{
  "horizontal_flip": false,
  "encoder_norm": "rmsnorm",
  "encoder_parallel_block": false,
  "encoder_patch_size": [4, 4],
  "text_encoder_layer_scale_init": 0.1,
  "beta2": 0.95,
  "cautious_weight_decay": true
}
Rows from block 2 of the text encoder of a small contrastive image-text model, named by matrix and row number. Rows with one number belong to one neuron. Each number is 200 + 40 x the weight over its row's rms, rounded and kept within 0 to 999. All counts start at 0.
Before each neuron's rows are labels from the 100 texts, of 14976, where the neuron reaches its highest value: "tokens" is the input token at the peak. Only what is clearly more common there than usual is listed. The data: numbers of one to four digits printed on busy colour backdrops. In brackets: how many of the 100.
# fc1: MLP up (text_encoder.blocks.2.mlp.fc1.weight, 1536x256), inputs 0-63
# fc2: MLP down (text_encoder.blocks.2.mlp.fc2.weight, 256x1536, transposed), outputs 0-63

tokens: "55" (46); "54" (35); "53" (19)
fc1.167,170,120,232,205,203,191,164,174,203,254,215,220,254,219,255,232,249,249,175,190,175,230,143,175,258,253,228,206,247,219,151,179,246,198,179,226,206,206,227,175,183,146,181,181,235,257,227,211,175,220,182,190,253,239,226,206,120,240,205,266,239,234,203,155
fc2.167,204,181,157,207,180,212,182,265,198,170,233,180,219,183,181,211,207,311,181,181,165,135,194,232,154,213,185,194,153,194,254,214,186,215,218,162,213,206,154,160,160,264,204,268,196,172,221,210,207,228,235,186,257,172,49,236,186,361,213,167,240,122,205,184

tokens: "77" (43); "71" (41); "72" (13)
fc1.610,106,192,143,183,247,211,192,219,162,157,208,206,248,164,196,196,225,196,218,209,207,327,91,198,141,163,209,210,188,187,172,193,183,185,220,198,222,171,253,245,222,211,197,197,220,218,196,156,162,167,200,240,252,199,195,131,154,153,210,217,207,300,214,107
fc2.610,227,213,208,177,186,175,216,218,234,197,205,163,226,157,215,247,178,192,211,251,244,192,157,166,207,240,317,264,220,162,228,218,180,236,224,189,218,216,116,230,203,199,286,218,168,118,146,218,219,205,287,139,207,201,162,123,158,274,157,203,258,70,253,206

tokens: "12" (49); "11" (39)
fc1.198,161,214,111,191,215,206,240,137,204,169,225,178,199,165,210,184,189,239,224,157,242,200,206,149,205,208,283,184,182,150,162,265,198,252,196,208,233,245,183,186,210,178,157,144,227,161,255,154,249,135,187,246,140,164,214,281,192,154,158,176,148,245,221,133
fc2.198,210,240,181,185,206,218,172,155,250,213,160,154,171,144,178,217,273,206,204,201,200,258,236,119,216,207,209,197,190,194,231,159,217,180,234,205,183,150,274,246,269,211,226,316,242,149,230,163,136,179,252,186,263,144,154,235,211,155,223,182,191,306,203,183

tokens: "1" (100)
fc1.428,227,175,220,203,187,216,163,253,201,311,237,202,157,214,206,277,226,205,227,281,200,217,136,225,151,246,151,144,199,148,219,293,134,143,235,154,163,205,204,233,243,310,172,184,211,186,189,207,231,168,100,150,243,216,228,172,185,195,274,213,269,307,245,223
fc2.428,218,203,206,254,221,185,159,212,144,184,191,207,165,234,242,210,179,230,175,204,270,254,170,184,241,185,178,241,210,99,212,218,135,212,200,272,149,159,202,137,293,146,228,136,215,183,218,244,188,188,183,201,185,184,140,284,221,239,210,264,216,158,155,157

tokens: "<end>" (100)
fc1.767,272,277,179,213,184,155,224,226,154,231,247,199,250,267,191,187,238,225,166,219,149,211,217,189,171,211,192,203,204,225,210,223,175,217,218,223,183,207,191,212,157,224,188,198,155,214,258,232,152,209,176,194,137,226,216,213,234,201,222,222,187,255,150,223
fc2.767,182,186,229,206,212,187,207,166,200,214,200,163,168,185,167,188,204,221,171,196,202,226,262,245,209,178,214,210,185,198,191,242,193,229,203,193,207,191,217,241,185,195,230,150,231,212,175,211,205,209,231,206,202,221,218,234,180,229,202,228,197,403,179,222

tokens: "9" (100)
fc1.557,188,245,212,220,197,170,124,218,138,134,202,286,236,185,156,173,171,191,240,247,231,200,223,222,236,143,200,213,219,235,178,110,215,142,237,152,217,138,188,218,153,200,232,137,260,178,235,176,169,173,297,215,213,197,188,168,201,110,223,160,246,291,230,213
fc2.557,186,171,252,221,257,230,166,214,154,204,150,199,223,159,165,234,60,170,239,204,234,219,201,213,193,212,140,203,167,205,200,204,190,139,233,193,237,155,111,183,143,197,209,150,253,167,229,215,185,258,194,209,180,194,227,180,166,241,172,193,170,317,211,230

tokens: "1" (100)
fc1.61,231,169,221,232,201,190,178,271,161,238,190,242,251,221,220,235,204,260,220,250,253,210,189,202,218,175,193,120,209,177,251,149,286,206,116,203,220,109,192,188,204,225,121,66,211,236,146,233,192,204,181,278,304,271,148,179,156,188,145,149,145,274,224,178
fc2.61,249,237,227,200,229,204,156,166,168,187,169,222,190,186,186,247,173,181,261,163,284,192,169,162,142,190,161,195,219,179,269,153,191,166,175,227,203,115,157,211,237,188,270,85,217,203,207,250,145,283,207,150,136,202,224,201,208,211,209,157,177,288,166,187

tokens: "12" (49); "22" (36); "11" (15)
fc1.731,188,204,118,181,134,209,209,198,159,192,160,248,181,187,246,196,188,171,236,132,205,236,114,202,165,104,233,246,205,206,212,209,245,242,217,238,157,210,220,198,232,177,186,171,214,186,172,211,200,197,221,153,160,124,210,190,149,231,173,223,228,196,177,241
fc2.731,211,269,105,211,203,146,169,157,159,202,216,190,185,230,186,166,199,241,220,236,235,202,204,201,212,229,194,220,147,60,183,201,233,161,178,233,215,139,209,180,287,197,176,184,246,216,216,197,231,113,196,158,240,200,166,190,261,217,207,287,158,74,157,200

tokens: "949" (9)
fc1.337,155,293,239,203,125,246,219,278,204,193,201,207,211,225,239,205,155,193,189,210,142,212,228,202,177,174,183,213,217,264,166,263,135,255,180,249,102,246,225,236,194,204,197,167,274,210,275,159,228,154,156,183,115,217,273,154,182,223,170,161,254,262,170,192
fc2.337,115,198,224,139,227,190,124,193,229,176,256,184,190,199,239,182,291,180,153,164,110,132,220,174,198,195,227,163,155,159,220,141,230,127,187,151,195,157,184,135,228,185,139,185,221,209,213,175,225,209,210,166,236,159,178,132,195,95,198,185,184,293,147,186

tokens: "1" (100)
fc1.37,244,219,220,175,174,194,178,189,198,234,195,288,219,191,180,195,132,249,201,324,237,245,198,153,221,195,257,194,257,147,224,194,246,233,201,163,222,243,206,167,156,196,210,183,279,155,186,270,182,229,112,224,218,259,179,207,225,196,181,150,105,311,261,204
fc2.37,292,229,234,216,225,209,149,227,194,190,152,209,236,163,209,234,133,205,258,175,284,199,149,143,206,203,207,196,225,152,243,163,220,195,225,237,226,141,204,216,313,189,250,207,230,175,207,199,151,297,206,185,142,190,217,223,184,251,172,202,175,294,173,220

tokens: "949" (9); "988" (7); "548" (7); "954" (7)
fc1.691,202,263,280,182,235,196,220,156,236,247,266,271,200,269,183,137,185,194,257,310,198,109,231,190,181,233,226,206,217,189,202,180,202,180,188,231,238,236,138,258,231,244,188,102,150,147,204,192,205,196,208,218,189,200,157,165,176,126,199,194,181,244,157,132
fc2.691,169,182,212,248,173,210,146,207,221,236,242,159,216,212,209,211,232,213,180,155,216,187,213,167,211,226,200,178,249,157,213,172,247,202,216,173,178,212,211,282,179,208,188,267,177,209,193,210,222,230,199,137,270,200,301,188,258,225,200,196,208,242,162,210

tokens: "<end>" (100)
fc1.421,231,209,146,169,197,215,186,193,190,258,200,165,215,202,183,240,265,231,111,195,162,265,181,219,226,197,237,159,169,241,245,148,177,227,170,255,150,263,202,284,209,236,178,154,182,219,250,234,223,183,151,225,196,230,174,261,258,283,195,217,220,245,223,192
fc2.421,230,208,174,186,189,209,208,209,166,170,188,225,209,203,203,191,222,259,186,217,207,221,228,166,184,191,217,214,197,192,211,213,218,186,188,215,176,178,170,215,196,195,189,132,203,213,195,236,197,167,201,203,167,194,228,248,198,226,226,220,208,399,200,190

tokens: "885" (9); "988" (7)
fc1.270,185,221,205,199,164,194,270,208,186,295,234,204,175,240,247,165,111,247,171,231,210,194,243,187,164,201,167,198,196,202,185,229,250,226,171,205,169,207,276,264,135,193,186,191,183,202,262,183,230,165,107,171,224,248,223,163,168,214,224,196,288,291,217,154
fc2.270,177,194,179,238,209,218,143,200,195,187,212,206,291,176,208,238,197,173,215,162,140,192,174,166,210,240,230,161,248,175,247,166,245,127,195,215,230,176,177,162,252,222,218,160,210,187,218,202,214,209,198,174,227,251,252,160,210,138,204,172,183,282,163,236

tokens: "988" (7)
fc1.125,210,248,256,230,174,188,221,205,116,250,252,275,231,241,211,135,158,183,201,256,184,225,278,183,168,197,164,180,169,231,190,206,268,223,199,148,189,173,142,172,149,185,181,219,239,224,259,118,253,174,214,187,151,177,213,167,145,199,196,140,305,282,127,109
fc2.125,76,175,115,188,185,213,211,232,226,182,265,211,246,192,200,192,243,206,235,161,162,161,171,194,173,207,223,138,179,220,198,181,242,142,208,233,244,226,151,197,184,253,211,155,256,253,183,209,189,224,222,200,183,231,197,122,236,186,173,132,168,323,228,232

tokens: "12" (49); "72" (43); "17" (8)
fc1.440,169,191,73,163,192,151,259,189,211,133,193,186,204,197,281,216,247,263,238,222,163,208,106,160,237,169,211,190,217,229,177,280,274,198,161,195,281,155,165,166,243,189,188,198,193,216,202,244,181,252,133,197,242,243,240,196,154,246,189,289,222,245,281,201
fc2.440,250,230,181,193,214,196,183,195,225,203,247,203,213,201,246,201,187,185,237,169,150,207,228,221,185,192,272,259,193,183,165,191,204,189,262,212,203,207,162,222,250,202,122,172,199,176,259,157,161,184,263,213,200,146,128,245,226,258,168,175,177,185,183,210

tokens: "4" (14)
fc1.377,186,207,98,185,231,199,216,240,248,214,162,170,194,187,222,187,201,108,179,145,112,197,233,194,226,239,241,224,195,203,232,181,186,213,203,171,191,201,200,165,169,226,226,250,253,235,205,284,250,210,124,171,159,223,192,196,177,183,240,223,257,234,247,239
fc2.377,180,211,297,202,188,174,171,231,189,199,138,218,214,213,257,164,121,283,163,213,217,177,273,215,193,251,161,200,202,166,142,206,204,153,184,191,215,230,264,207,179,122,182,149,206,210,208,163,151,278,205,200,143,206,260,271,253,185,248,191,205,206,201,215

tokens: "55" (46); "15" (36); "52" (18)
fc1.306,147,198,142,209,136,194,261,204,191,219,197,206,124,177,250,212,207,132,185,139,140,286,115,217,174,183,216,240,189,237,197,212,227,245,187,240,174,279,280,220,240,180,192,163,186,261,190,249,238,220,244,131,177,166,218,167,149,167,215,211,266,204,235,186
fc2.306,226,228,137,209,181,172,229,200,169,166,229,214,224,198,193,204,205,293,161,211,175,233,176,224,187,222,197,245,208,93,181,176,192,179,187,208,226,153,160,188,298,207,235,147,230,189,275,187,248,143,266,223,247,236,147,142,244,271,175,262,175,0,183,171

tokens: "4" (100)
fc1.191,247,194,176,188,165,215,183,218,271,198,207,169,139,188,147,219,217,254,243,283,216,281,240,234,148,284,188,183,189,161,241,199,182,176,178,180,229,309,100,157,209,149,180,155,240,182,210,131,221,202,183,158,209,212,211,251,238,216,250,172,173,172,233,199
fc2.191,169,206,203,179,208,183,177,170,173,163,225,175,253,195,276,179,184,273,204,127,251,114,190,153,219,146,278,253,259,205,201,199,172,236,140,234,203,182,248,280,177,214,165,223,164,204,226,239,173,203,243,185,208,189,178,149,229,140,243,169,196,269,193,216

tokens: "1" (100)
fc1.158,170,148,185,226,180,200,89,255,204,187,182,216,241,201,187,211,185,194,205,263,183,241,171,225,147,206,233,153,230,102,261,254,143,175,250,220,182,132,133,152,271,253,180,192,172,189,187,254,217,207,168,222,262,234,198,144,233,207,217,167,185,304,247,188
fc2.158,220,210,183,182,222,216,171,210,194,169,196,208,199,178,240,237,197,186,178,199,203,203,175,152,193,194,246,246,265,166,210,168,239,226,168,224,188,192,166,181,264,174,290,124,232,211,206,244,189,209,198,200,187,223,140,201,151,278,272,184,207,159,238,161

tokens: "<end>" (100)
fc1.762,264,205,167,187,150,222,232,202,138,223,222,189,253,206,184,194,228,244,126,262,188,266,196,185,183,172,256,185,186,226,239,169,175,213,206,243,147,255,228,225,222,243,171,168,173,209,256,225,198,193,160,197,191,232,168,268,268,251,191,227,207,242,186,180
fc2.762,203,217,187,186,185,189,214,147,193,179,220,188,196,177,186,208,200,247,174,157,204,219,241,201,188,183,232,216,193,199,220,230,183,219,190,196,190,208,178,217,141,170,197,124,226,215,214,239,191,194,208,191,201,199,223,226,176,210,189,220,179,388,198,189

tokens: "885" (9); "988" (7)
fc1.141,248,273,183,194,137,218,234,227,140,190,222,228,246,196,219,170,209,172,207,213,204,234,261,111,198,186,168,203,234,207,247,209,239,209,233,138,210,226,172,141,135,226,150,136,218,192,200,152,227,126,203,175,200,227,152,218,178,219,206,145,221,265,201,107
fc2.141,117,228,109,136,240,174,245,240,163,201,213,227,247,166,205,241,212,200,174,177,73,214,209,177,220,255,207,160,196,245,177,193,214,135,156,240,165,240,94,177,197,220,196,162,197,208,246,252,245,224,227,170,159,208,306,121,208,179,169,179,228,288,225,194

tokens: "790" (7)
fc1.168,188,238,183,156,203,110,177,262,250,229,221,244,201,209,162,199,155,195,184,233,237,262,235,177,180,279,226,195,161,146,166,224,130,169,203,177,232,237,117,207,223,172,225,236,278,218,234,220,226,159,37,158,185,193,213,234,259,263,176,213,247,231,188,228
fc2.168,216,206,256,228,245,163,204,230,179,211,181,209,196,200,162,177,143,222,201,223,262,198,212,180,202,219,194,258,227,243,213,166,250,182,251,157,178,223,214,224,79,184,277,206,195,160,212,204,175,143,191,235,98,194,147,197,317,251,234,180,242,369,167,251

tokens: "949" (9); "548" (7)
fc1.756,178,167,245,190,122,163,173,248,204,159,293,165,200,192,216,194,148,230,226,186,195,127,293,251,133,226,181,133,168,210,147,169,255,245,127,192,168,200,194,268,192,207,219,141,185,133,147,121,209,161,210,285,177,198,149,226,238,211,194,144,205,250,136,208
fc2.756,180,213,171,200,155,164,192,228,204,193,205,229,208,200,182,170,209,170,189,128,109,115,208,169,171,240,272,124,170,231,205,236,244,168,212,220,234,133,271,234,164,174,227,198,249,227,233,255,248,195,189,192,152,171,281,188,215,103,182,192,181,359,168,220

tokens: "13" (43); "15" (36); "12" (21)
fc1.39,163,207,125,181,133,190,281,158,204,180,197,190,160,189,232,152,195,140,237,150,166,239,139,173,131,154,231,205,213,257,242,179,257,220,239,256,139,197,238,202,235,157,195,178,220,244,198,209,265,187,263,177,177,132,221,166,140,207,221,209,247,201,205,247
fc2.39,259,232,177,169,159,186,186,217,179,181,213,198,223,220,226,220,200,262,137,237,212,159,150,177,237,247,210,201,167,158,163,175,168,202,155,231,203,165,203,186,297,200,216,173,206,226,218,227,215,153,159,166,271,214,179,195,306,201,199,228,163,77,185,211

tokens: "4" (100)
fc1.529,183,214,146,195,169,206,117,230,197,182,212,144,200,148,138,186,244,219,215,263,178,232,178,234,167,194,256,165,218,206,241,211,238,184,173,219,195,274,164,182,294,215,195,150,176,183,202,182,201,176,225,147,242,227,218,220,190,227,322,269,261,259,201,165
fc2.529,261,211,290,203,171,208,166,123,161,227,235,155,201,253,260,233,224,213,192,164,230,234,181,119,206,203,192,206,157,226,189,200,207,229,224,243,203,124,317,302,211,301,217,216,188,250,220,219,207,186,174,218,159,246,201,138,216,232,189,103,235,241,225,159

tokens: "988" (7); "964" (7)
fc1.553,264,250,152,207,170,245,271,193,171,254,243,263,261,180,260,125,173,180,173,270,198,229,238,158,160,199,181,192,235,163,169,166,244,224,219,174,160,253,145,241,157,274,165,197,163,189,193,156,254,203,214,191,183,223,192,262,198,169,135,138,222,243,238,135
fc2.553,139,165,132,224,236,158,192,193,160,208,187,252,236,166,165,212,192,227,222,182,198,241,193,190,208,237,242,193,224,257,185,150,210,185,194,267,247,229,84,157,247,177,221,128,227,198,271,208,233,194,229,134,221,239,288,205,243,230,248,130,207,356,215,219

tokens: "<end>" (100)
fc1.450,221,224,208,205,212,224,178,165,172,254,200,182,238,256,164,225,226,243,125,180,176,214,192,191,214,193,200,186,224,249,236,238,158,231,190,229,145,195,199,209,204,257,135,130,204,247,269,249,123,152,115,199,219,223,224,251,257,236,219,230,232,268,253,215
fc2.450,286,221,183,213,220,178,213,199,177,232,225,181,200,185,189,216,196,183,205,207,186,207,212,203,206,208,213,191,205,161,188,253,173,205,194,210,204,208,204,199,227,202,176,127,182,168,167,238,214,197,215,205,210,204,227,209,227,225,203,202,200,379,193,203

tokens: "<end>" (100)
fc1.645,202,214,166,228,205,190,186,149,173,277,200,188,267,212,184,188,236,293,138,231,201,226,180,189,199,252,194,124,220,228,215,162,207,216,206,247,173,206,154,197,220,227,135,177,175,227,230,250,187,153,98,177,242,190,165,220,245,232,185,219,229,233,263,70
fc2.645,257,213,107,183,183,246,254,248,219,160,218,191,199,201,223,222,234,290,168,212,213,209,231,184,204,189,210,206,183,224,183,187,190,190,214,193,155,130,130,157,245,226,191,130,214,226,192,253,228,164,230,167,238,221,172,224,191,222,195,274,210,309,204,169

tokens: "988" (7); "866" (7)
fc1.127,280,223,146,118,197,188,212,175,235,222,241,224,189,180,187,171,165,120,188,247,221,192,237,217,145,295,215,230,221,209,234,188,236,209,184,176,226,281,183,237,164,206,244,193,260,164,182,141,221,217,130,167,166,256,200,257,194,156,188,161,205,245,181,214
fc2.127,131,192,265,178,230,167,179,216,121,191,80,215,275,237,204,220,145,235,187,217,229,130,239,174,208,221,202,156,229,218,164,151,203,179,167,228,230,197,256,201,192,148,203,165,187,194,204,193,187,266,228,218,200,213,246,279,230,164,285,149,203,318,214,242

tokens: "988" (7); "548" (7)
fc1.149,164,214,216,225,203,224,250,270,232,259,225,186,239,291,225,182,212,195,179,270,209,192,210,271,186,222,117,204,193,275,181,265,184,215,199,221,232,178,195,192,259,197,199,145,227,184,259,153,193,256,145,175,227,131,215,160,188,233,259,145,222,234,118,171
fc2.149,201,250,153,185,134,194,207,204,250,148,211,193,184,111,249,198,239,305,243,149,172,241,268,184,232,191,229,197,225,276,178,146,209,175,214,164,182,176,159,142,40,267,174,268,201,190,81,168,220,129,192,245,187,211,173,253,213,203,204,262,163,254,244,213

tokens: "988" (7)
fc1.508,207,229,127,217,217,224,182,251,226,274,220,248,166,210,247,241,259,172,240,241,222,209,160,275,156,201,216,230,198,241,232,285,246,151,157,251,226,150,173,199,208,236,149,138,232,188,221,178,236,242,217,225,187,217,143,172,128,251,241,150,218,220,132,317
fc2.508,138,215,275,177,177,163,242,138,242,206,177,133,209,154,228,204,207,260,255,168,194,159,297,180,212,162,177,162,196,287,163,186,235,202,179,169,214,193,168,193,205,184,257,260,153,160,134,192,188,163,171,193,183,181,236,139,226,190,222,217,208,258,179,135

tokens: "12" (41)
fc1.388,170,178,205,213,177,197,202,230,206,241,204,242,238,151,227,188,199,208,207,192,193,175,116,171,196,167,213,245,246,164,157,152,169,159,130,262,203,207,277,181,286,203,212,123,145,260,156,203,153,197,291,145,194,275,286,188,197,170,173,214,206,235,189,225
fc2.388,270,216,163,243,155,193,174,165,181,197,184,220,123,213,242,182,201,173,232,197,172,244,155,253,208,182,122,261,210,212,177,232,187,171,207,228,164,222,195,155,289,227,136,319,197,215,237,230,176,263,203,228,232,198,186,291,275,252,226,170,212,187,185,222

tokens: "4" (94)
fc1.325,185,218,137,272,201,226,241,233,177,240,178,179,189,204,220,193,196,115,278,114,144,169,134,172,112,70,165,210,220,184,178,188,236,192,196,204,230,246,249,163,195,184,181,84,229,192,221,203,203,188,235,231,193,187,220,205,219,179,235,223,243,251,175,174
fc2.325,243,173,195,238,220,232,227,175,199,131,269,185,247,202,188,211,228,211,135,219,114,240,182,216,209,206,219,227,167,259,177,213,254,295,227,168,120,214,188,267,202,300,198,256,238,217,254,296,258,99,199,207,216,250,256,176,251,150,130,181,220,133,225,225

tokens: "54" (35); "548" (7)
fc1.222,219,191,266,190,214,224,192,280,234,250,209,205,234,212,256,249,178,212,140,229,218,228,208,219,253,184,166,216,203,213,189,210,223,192,227,259,230,170,285,145,205,153,159,186,155,256,238,203,176,209,126,205,221,262,176,196,96,185,214,195,253,258,198,136
fc2.222,126,186,131,184,141,229,249,163,237,173,207,163,146,106,175,240,229,310,234,203,166,180,161,180,220,194,208,208,233,183,200,189,220,264,179,191,147,190,169,197,165,196,274,206,181,159,242,157,239,222,191,221,239,229,186,280,207,281,245,251,207,172,207,194

tokens: "9" (100)
fc1.747,214,209,135,188,111,182,195,253,167,235,181,209,207,235,254,229,238,239,171,240,204,217,164,146,171,228,239,131,232,246,197,221,149,131,226,179,182,223,170,171,260,216,189,138,180,235,121,217,198,199,187,194,243,227,186,132,115,205,215,259,193,259,201,156
fc2.747,290,205,330,160,223,239,189,246,207,209,156,157,196,179,184,168,169,201,223,200,259,192,211,161,209,206,121,180,228,187,189,180,201,213,177,217,232,133,234,231,267,201,231,206,263,198,182,218,142,315,175,196,183,225,189,217,187,206,240,172,201,257,173,202

tokens: "949" (9)
fc1.505,170,280,293,188,241,288,174,267,185,185,203,176,277,195,222,151,170,231,223,238,159,218,196,158,135,217,151,168,237,255,209,230,206,164,158,194,155,228,220,193,182,196,186,194,224,194,199,107,265,188,155,202,170,208,235,224,193,182,184,131,220,265,173,209
fc2.505,189,225,204,223,261,178,198,168,238,184,259,195,193,156,225,180,276,195,188,170,123,181,210,209,189,227,243,152,145,217,222,158,167,185,247,158,235,136,175,180,180,228,187,140,251,225,203,189,163,225,159,193,179,196,143,215,154,206,185,191,197,268,186,201

tokens: "949" (9); "954" (7); "548" (7)
fc1.488,201,204,179,177,180,209,219,252,248,191,201,247,202,191,292,157,268,247,175,272,197,220,220,163,177,244,192,185,228,175,192,280,180,272,192,251,159,231,187,298,262,272,173,179,166,206,251,171,290,185,140,193,184,204,235,122,177,167,198,148,183,227,213,168
fc2.488,220,161,147,195,245,217,193,193,195,212,187,197,208,161,245,185,208,182,186,169,136,170,243,176,196,176,200,231,223,219,254,201,248,191,189,214,198,191,187,146,233,161,135,172,249,194,193,247,230,206,212,195,242,164,232,213,178,164,202,244,244,315,203,209

tokens: "<end>" (100)
fc1.131,224,195,151,203,192,207,200,208,173,228,188,171,222,237,177,210,248,237,170,232,168,254,154,222,185,208,225,169,173,216,259,193,155,246,199,242,161,240,231,237,200,215,150,192,211,214,245,233,188,176,158,184,204,206,201,246,263,244,193,257,227,260,209,160
fc2.131,261,198,211,228,201,192,222,184,200,188,200,196,161,197,208,207,193,277,173,215,228,213,239,190,191,187,209,214,185,179,182,222,186,183,211,204,190,194,189,190,203,160,187,142,197,202,198,196,199,181,194,207,171,200,184,237,177,249,211,213,194,340,220,189

tokens: "54" (35)
fc1.230,217,153,226,177,208,185,172,214,215,216,230,183,280,209,252,199,242,197,209,153,231,315,205,237,252,209,165,211,197,155,192,189,250,179,176,183,237,204,275,120,211,157,237,142,206,242,190,181,199,221,131,250,271,225,218,245,138,164,216,180,283,225,214,156
fc2.230,202,209,140,213,201,210,237,228,209,156,219,198,185,186,206,231,242,330,169,199,151,107,88,149,175,215,231,163,227,189,199,208,203,228,168,180,179,211,169,250,185,218,204,248,186,233,235,185,215,170,212,154,155,192,150,245,181,352,210,215,172,181,216,228

tokens: "988" (7)
fc1.353,241,210,128,222,186,176,186,206,202,223,254,238,229,187,242,158,198,291,211,197,226,253,213,213,209,182,154,208,239,201,175,194,240,256,103,219,175,240,154,216,241,189,190,188,163,169,280,177,233,245,156,144,114,195,181,194,270,174,179,171,200,234,204,128
fc2.353,101,193,150,126,192,179,235,196,239,211,193,185,268,167,197,199,165,194,222,122,80,184,210,141,211,236,262,150,174,266,169,256,220,193,225,202,162,193,247,125,230,218,165,106,212,223,160,181,254,219,236,193,212,139,195,158,174,198,194,157,249,294,163,218

tokens: "<end>" (100)
fc1.592,216,220,165,160,163,228,182,197,169,265,183,171,216,206,132,207,255,277,130,198,141,248,194,217,190,212,240,167,175,239,247,223,173,218,164,259,115,295,253,231,242,191,168,134,189,247,215,254,176,173,152,205,222,225,198,245,279,213,220,244,210,287,218,216
fc2.592,243,228,195,222,210,192,230,208,199,201,221,199,198,206,217,171,190,285,234,180,207,203,238,209,203,185,185,211,197,182,191,189,194,184,209,186,193,189,176,211,173,185,174,124,195,215,205,218,185,170,205,184,167,231,205,217,201,220,195,223,177,359,202,174

tokens: "988" (7); "964" (7)
fc1.48,210,200,210,185,227,242,312,265,180,275,261,181,203,204,257,166,218,207,165,231,222,161,244,196,110,204,148,279,170,202,172,137,274,192,236,176,182,217,159,198,151,211,148,186,146,196,210,95,225,151,187,196,177,187,184,218,166,190,172,149,254,276,106,146
fc2.48,149,204,128,242,239,187,168,157,216,232,252,225,254,211,146,211,181,142,198,184,143,163,189,232,205,237,216,183,188,235,185,221,225,220,214,231,225,199,184,163,136,216,212,107,218,158,220,195,225,204,226,212,253,166,286,201,190,149,192,133,169,282,186,260

tokens: "885" (9); "988" (7)
fc1.576,166,209,187,223,215,214,258,237,173,239,233,195,148,204,243,160,201,264,186,236,245,159,199,185,182,226,115,259,181,134,217,198,241,192,142,188,196,237,145,235,168,256,141,214,151,163,234,122,287,171,142,196,212,190,249,170,144,147,187,175,258,254,210,168
fc2.576,165,213,227,180,236,220,133,183,209,223,234,223,204,192,221,246,218,144,203,182,117,179,214,148,228,201,219,168,213,151,204,196,193,190,183,207,228,210,174,131,222,239,175,178,209,255,224,277,212,165,198,176,275,200,245,150,197,175,179,96,187,319,225,246

tokens: "885" (9)
fc1.192,215,223,202,183,182,197,239,211,203,308,231,248,249,253,196,66,146,209,168,262,223,162,222,215,187,218,188,136,192,199,185,227,191,203,198,192,182,193,184,227,199,209,189,274,193,194,232,151,183,204,158,177,159,214,268,173,175,161,257,154,184,244,216,227
fc2.192,199,215,188,200,197,196,132,171,179,194,213,202,213,151,242,237,196,197,227,181,166,201,182,175,175,188,230,236,199,219,195,161,230,204,185,213,245,223,187,225,205,182,267,134,199,223,224,216,220,181,200,190,195,202,251,158,222,195,190,158,202,359,203,210

tokens: "77" (43); "72" (40)
fc1.426,189,172,88,238,297,183,173,200,162,156,214,237,195,197,199,208,227,218,145,212,175,232,100,188,102,174,200,218,197,242,202,149,210,235,221,162,220,240,162,229,190,202,187,207,222,209,153,202,207,212,180,193,169,235,230,199,160,188,236,249,165,251,170,184
fc2.426,235,208,203,175,150,239,185,160,217,168,270,139,207,131,142,223,162,231,233,217,211,190,313,171,199,165,260,231,233,237,177,161,206,208,241,180,242,220,65,205,171,202,193,164,170,178,220,240,221,219,158,197,231,174,156,152,206,167,132,200,185,132,206,244

tokens: "54" (35)
fc1.253,179,171,155,191,149,132,179,244,240,194,268,172,295,211,162,218,220,164,170,168,188,278,182,233,242,199,179,163,225,188,171,159,221,191,143,165,185,207,223,200,201,88,224,158,183,150,271,205,225,212,137,238,282,229,198,230,89,177,205,230,250,218,220,167
fc2.253,235,197,219,189,184,220,193,215,194,166,235,206,158,197,213,173,234,376,205,186,160,58,154,198,186,218,227,205,216,173,213,219,187,204,186,191,198,223,179,137,159,237,218,224,207,249,190,175,223,176,204,137,146,218,168,219,203,345,204,178,196,217,221,212